{
  "input": "log_mel",
  "bias": "all",
  "qk_norm": false,
  "width": 256,
  "positions": "learned",
  "optimizer": "cautious_adamw"
}
Rows from block 4 of a small CTC audio transcriber, named by matrix and row number. Rows with one number belong to one neuron. Each number is 50 + 12 x the weight over its row's rms, rounded and kept within 0 to 99. All counts start at 0.
After each neuron's rows are labels from the 100 clips, of 14976, where the neuron reaches its highest value: "lies over" is the class under the peak. Only what is clearly more common there than usual is listed. The data: single English nouns, adjectives and verbs, spoken by a formant synthesiser in many voices.
# fc1: MLP up (model.blocks.4.mlp.fc1.weight, 1024x256), inputs 192-255
# fc2: MLP down (model.blocks.4.mlp.fc2.weight, 256x1024, transposed), outputs 192-255

fc1.59:50 44 50 31 50 69 50 27 50 34 50 29 50 50 64 67 66 50 76 38 48 45 50 41 31 63 50 54 29 50 33 50 50 50 50 41 50 50 76 25 50 86 50 49 55 50 69 57 35 50 50 32 50 50 33 54 50 30 45 50 56 52 56 50
fc2.59:59 45 50 43 39 50 60 50 59 50 79 53 50 50 50 50 50 29 50 59 40 50 50 81 63 54 59 50 68 50 44 70 50 50 42 44 38 50 60 50 41 58 61 50 50 61 50 50 40 42 33 50 33 50 30 40 50 50 50 66 50 50 54 50
lies over: /ɹ/; /ɝ/

fc1.669:50 62 50 50 64 50 50 84 74 50 43 41 65 50 68 74 63 50 39 43 50 36 50 50 50 50 50 61 50 27 40 41 50 82 50 50 50 36 50 50 41 50 69 50 50 57 50 50 22 64 50 55 50 82 50 43 60 73 50 50 50 66 50 50
fc2.669:50 41 54 50 50 58 50 50 45 50 59 50 32 39 53 45 50 26 50 61 33 33 78 24 34 63 50 31 22 00 50 65 47 32 50 48 82 50 53 39 32 50 50 50 54 50 57 50 50 50 39 50 50 50 50 50 61 50 50 50 50 36 50 50
lies over: /s/

fc1.671:50 50 49 71 40 48 38 16 46 62 25 77 26 28 50 58 50 50 50 62 40 50 53 50 37 50 50 50 68 91 68 50 50 50 50 50 28 50 64 59 50 50 50 50 52 33 18 50 54 39 43 31 33 50 50 52 50 50 50 42 50 50 50 57
fc2.671:45 50 45 50 50 56 50 44 71 71 50 79 50 50 50 70 50 50 50 55 50 86 50 89 50 50 50 50 83 66 50 50 50 26 50 50 16 53 50 47 61 50 74 50 50 50 50 69 50 50 43 50 69 50 64 50 50 32 50 50 50 79 50 29
lies over: /i/

fc1.108:70 50 39 50 50 50 50 50 50 38 68 28 50 59 50 74 50 63 64 50 50 44 50 38 50 56 50 43 33 48 54 50 50 67 51 25 65 50 50 08 38 50 50 50 61 40 50 42 32 61 50 26 37 50 50 39 54 50 50 50 50 32 55 50
fc2.108:61 37 50 50 50 50 50 59 50 50 55 66 69 50 50 50 50 50 13 73 44 53 61 50 41 29 69 50 50 50 62 87 39 37 40 65 31 50 61 47 26 59 50 50 49 50 50 50 50 60 33 63 50 50 28 74 44 34 65 67 21 50 30 50
lies over: /ɔ/

fc1.303:50 27 50 50 50 67 50 43 50 44 50 38 50 50 56 50 50 45 71 26 50 50 32 50 65 50 50 50 50 50 28 43 31 62 63 50 50 58 57 50 38 56 50 68 55 61 50 26 50 77 50 54 67 50 53 47 75 62 54 61 50 50 50 50
fc2.303:45 60 50 50 50 50 51 34 50 50 50 38 37 50 37 72 50 47 46 50 18 41 56 28 50 55 41 45 39 42 57 26 61 63 52 33 72 50 50 50 50 50 56 50 65 45 68 64 50 50 57 23 50 43 50 48 34 50 43 30 66 48 72 56
lies over: /ɹ/

fc1.628:50 50 50 50 40 22 50 50 47 50 58 37 56 64 50 59 50 66 50 50 37 64 50 32 57 50 49 50 50 50 62 41 64 71 50 04 72 50 31 37 50 41 56 23 50 50 50 43 25 54 56 50 28 50 52 43 50 50 59 50 50 39 36 50
fc2.628:50 39 50 35 40 67 29 50 50 50 59 50 50 53 44 51 50 50 41 66 43 50 51 52 63 43 50 38 73 43 76 76 50 50 45 55 58 43 69 41 40 67 50 62 50 50 56 61 67 31 45 50 63 50 50 50 50 50 50 50 22 50 50 50
lies over: /s/

fc1.732:86 09 42 50 70 50 46 39 50 50 83 16 50 82 66 64 43 44 50 50 50 64 18 75 64 58 50 50 40 50 58 50 40 36 50 62 50 52 60 65 19 50 50 75 58 50 56 55 50 50 43 50 50 50 57 50 44 57 50 60 44 50 51 41
fc2.732:24 50 61 50 45 24 50 50 58 62 50 43 41 20 48 64 69 50 40 50 50 61 56 27 50 50 58 50 61 50 53 50 50 50 66 39 82 42 50 50 57 50 62 18 41 60 56 50 50 30 48 50 53 31 50 76 50 35 48 50 21 50 31 88
lies over: silence

fc1.500:52 28 50 09 58 50 48 28 50 50 50 15 50 50 48 70 64 38 78 50 50 41 50 35 35 62 50 41 50 50 50 70 24 75 50 50 50 50 79 50 48 90 51 55 50 51 64 63 42 63 50 26 55 50 50 50 62 22 52 50 44 50 71 50
fc2.500:71 50 52 57 36 50 50 50 50 50 96 67 50 38 57 50 50 50 44 50 56 50 71 70 39 50 44 38 50 50 50 52 50 28 50 50 50 50 50 40 50 50 50 50 50 50 50 50 57 50 32 50 30 34 50 50 24 50 50 50 61 50 63 50
lies over: /ɹ/; /ɝ/

fc1.393:50 50 50 49 40 79 50 50 22 31 66 43 47 41 68 50 60 57 73 50 50 50 45 42 50 71 44 65 26 50 50 50 27 57 56 61 50 68 50 50 50 36 50 50 64 50 47 50 52 55 68 50 40 29 50 50 50 61 50 63 69 50 64 50
fc2.393:69 50 55 50 62 23 50 50 61 40 50 50 59 46 69 78 31 31 34 50 58 57 46 50 50 21 50 50 50 74 72 63 33 50 54 66 44 50 67 50 54 50 38 57 50 78 50 60 39 64 50 55 67 51 50 70 50 42 55 60 50 50 30 55
lies over: /ɑ/

fc1.319:60 50 50 76 38 22 45 15 50 50 51 74 27 31 50 74 50 54 50 61 43 71 56 59 50 50 50 59 84 61 65 50 50 50 50 57 41 33 65 54 67 26 50 50 50 43 25 46 56 50 28 50 35 52 50 59 50 48 50 50 54 45 20 58
fc2.319:50 50 50 50 50 53 50 49 79 52 50 50 64 36 21 50 14 34 04 50 46 53 60 50 50 36 40 50 66 50 50 55 64 15 37 50 27 50 50 58 52 34 44 50 65 70 27 50 53 50 50 50 47 52 50 48 50 30 32 51 50 60 13 25
lies over: /i/

fc1.93:73 33 46 50 50 83 20 35 34 50 42 71 57 50 42 42 29 44 50 50 50 27 35 50 50 50 50 50 54 81 50 50 50 36 50 65 23 50 56 54 45 29 50 57 50 50 39 55 50 50 21 50 50 28 53 58 50 50 41 72 78 53 50 29
fc2.93:50 50 37 50 71 54 50 25 50 71 49 50 50 50 58 67 50 69 75 67 36 77 50 53 50 50 57 65 50 77 77 50 61 50 30 50 50 30 66 50 65 50 50 35 50 50 50 31 25 48 37 46 50 46 55 50 50 63 50 60 50 50 50 50
lies over: silence

fc1.531:52 50 50 50 43 50 50 50 37 34 57 39 47 50 50 70 50 50 57 60 48 50 50 29 43 55 50 62 33 27 50 44 50 86 50 16 76 50 50 21 43 50 71 32 50 54 50 34 24 50 50 50 32 50 50 46 52 60 67 50 56 50 50 50
fc2.531:56 50 47 57 50 74 32 68 64 63 52 44 50 57 48 44 31 43 30 58 28 44 56 50 49 46 50 50 45 27 59 70 50 50 50 50 56 35 50 47 40 50 40 50 63 55 50 73 50 42 39 36 50 50 50 50 48 50 44 50 50 66 37 52
lies over: /s/

fc1.404:50 50 42 26 32 50 53 36 50 22 50 50 50 50 51 98 70 40 62 50 50 49 64 21 50 50 50 28 50 50 50 61 50 76 50 36 50 72 50 50 40 89 50 54 50 50 78 49 50 50 79 30 50 50 50 40 54 15 53 50 50 50 50 50
fc2.404:70 50 50 50 51 50 50 50 54 50 55 59 50 50 50 50 50 08 50 50 50 43 60 62 50 50 65 77 50 50 33 64 50 40 52 66 39 50 71 50 50 50 77 50 36 89 35 50 50 50 29 50 50 57 50 50 50 73 50 81 49 50 29 47
lies over: /ɔ/

fc1.446:39 50 36 50 17 50 60 12 50 50 50 50 50 50 50 83 54 50 40 50 50 50 50 50 50 50 62 50 50 59 50 50 50 50 70 50 50 50 84 50 75 50 58 50 50 50 50 42 50 50 50 38 50 50 50 62 50 39 49 50 59 62 50 50
fc2.446:65 50 50 35 50 50 54 50 50 50 50 64 50 77 50 50 50 50 50 50 50 37 50 67 50 50 50 50 49 50 50 29 50 58 50 50 20 45 45 50 50 50 45 71 34 50 50 50 50 70 50 72 50 67 33 50 50 50 50 32 50 50 50 50
lies over: /i/

fc1.14:50 50 50 59 50 50 53 40 48 50 50 30 49 58 50 50 54 39 60 46 50 50 22 40 50 50 56 50 46 50 30 50 18 67 75 50 62 62 79 50 65 78 37 50 29 42 50 53 44 50 70 54 47 54 50 68 61 50 61 52 50 66 50 50
fc2.14:50 71 25 50 50 55 59 57 64 46 50 32 50 55 61 50 50 43 24 50 50 50 50 45 74 50 31 50 50 21 31 50 52 55 50 43 50 50 23 50 50 69 41 50 62 50 70 36 61 50 62 50 35 25 39 43 50 50 50 35 66 42 64 42
lies over: /ɹ/; /ɝ/

fc1.160:56 57 50 50 50 50 50 24 50 50 50 50 50 44 50 88 50 68 50 45 56 50 42 43 32 62 50 50 31 42 50 43 50 70 44 50 50 68 69 17 50 75 64 41 35 37 50 44 38 50 75 50 42 50 50 42 58 57 50 50 52 50 68 50
fc2.160:63 13 27 50 50 50 50 50 50 50 73 46 43 66 50 39 75 50 52 50 50 50 76 50 39 50 50 41 35 32 50 76 35 25 33 50 28 50 50 43 41 52 47 52 50 61 50 50 58 54 37 79 50 37 50 65 46 34 53 74 50 41 65 50
lies over: /ɑ/

fc1.289:40 50 27 50 22 50 50 62 50 50 62 73 41 50 50 50 63 74 50 35 51 67 60 19 49 46 40 38 50 35 50 50 50 50 50 33 50 62 19 50 74 64 50 25 50 50 50 21 50 47 63 50 50 68 50 50 50 49 50 36 50 46 50 55
fc2.289:50 28 70 24 50 50 50 50 50 38 50 50 50 45 43 50 50 50 50 47 50 44 50 50 50 83 34 50 50 64 50 50 50 64 50 37 54 38 50 50 33 50 38 50 50 69 44 34 50 50 50 31 50 31 57 50 50 59 37 50 41 37 40 33
lies over: /ɔ/

fc1.541:50 80 50 50 35 50 68 50 78 50 50 56 50 50 50 50 50 58 39 50 50 50 57 34 76 50 50 50 50 00 50 50 71 50 50 23 50 50 43 50 61 28 60 21 68 50 50 50 54 58 27 50 67 43 50 50 50 50 55 50 50 50 25 50
fc2.541:68 36 50 14 53 50 71 50 50 50 50 50 50 64 50 50 44 42 29 46 93 46 50 50 61 54 50 50 50 65 38 56 50 69 50 50 61 50 35 50 47 50 32 68 50 77 50 50 50 65 50 41 50 50 50 50 65 56 36 50 50 50 50 47
lies over: /s/

fc1.259:50 50 36 50 50 50 28 36 25 71 38 78 50 50 50 41 44 50 41 50 50 26 25 50 55 50 37 36 50 67 61 50 53 32 50 68 19 43 50 50 50 40 50 67 54 50 38 50 74 49 39 50 74 50 53 43 50 50 40 50 85 50 50 50
fc2.259:84 50 34 50 50 72 50 36 60 50 50 39 50 50 62 50 50 50 50 50 26 91 50 44 50 45 50 50 26 50 50 23 73 47 36 50 62 38 40 50 67 37 50 50 33 50 38 50 50 50 44 40 40 57 50 45 50 50 50 50 50 50 50 52
lies over: silence

fc1.9:64 41 50 16 50 50 50 63 50 22 74 39 50 71 50 50 73 50 50 50 53 46 64 50 48 50 50 41 22 50 66 50 50 66 39 29 50 50 42 50 32 56 53 50 74 61 76 53 50 64 60 34 37 69 50 45 50 33 58 56 30 50 57 50
fc2.9:40 65 61 76 45 50 50 50 56 74 20 55 60 38 43 50 30 33 26 56 37 52 41 50 38 37 65 74 75 50 50 61 50 42 50 70 70 38 50 70 70 48 50 58 50 68 40 66 46 32 32 60 68 59 50 76 50 54 45 50 35 67 07 48
lies over: /ɔ/

fc1.410:56 57 50 50 50 50 46 35 41 50 55 40 50 50 50 92 50 50 62 59 50 50 44 50 22 53 50 50 38 50 50 50 30 66 50 50 50 50 76 32 46 50 63 50 33 50 58 40 35 50 71 50 50 69 46 50 56 64 50 34 61 46 71 50
fc2.410:50 50 32 50 50 56 50 50 50 50 83 47 42 50 50 34 51 50 54 61 64 31 65 62 50 57 43 33 35 33 50 76 41 18 50 62 24 71 41 50 50 48 37 59 50 50 55 50 74 50 50 67 50 25 60 50 44 50 60 50 62 31 73 50
lies over: /ɑ/

fc1.206:50 45 50 27 50 50 50 50 58 50 50 36 50 80 62 54 61 39 60 50 57 51 41 30 70 50 57 54 43 48 50 55 27 76 67 50 50 50 50 50 64 95 49 59 38 54 50 27 50 54 82 50 50 50 43 58 59 50 66 50 50 59 50 52
fc2.206:50 50 57 50 42 50 56 50 50 47 50 53 48 40 23 62 63 50 46 50 50 19 61 25 65 50 36 50 54 50 50 29 73 59 50 50 53 58 50 50 51 50 50 28 67 50 50 50 50 57 50 59 50 15 50 47 43 40 22 48 39 47 66 62
lies over: /ɹ/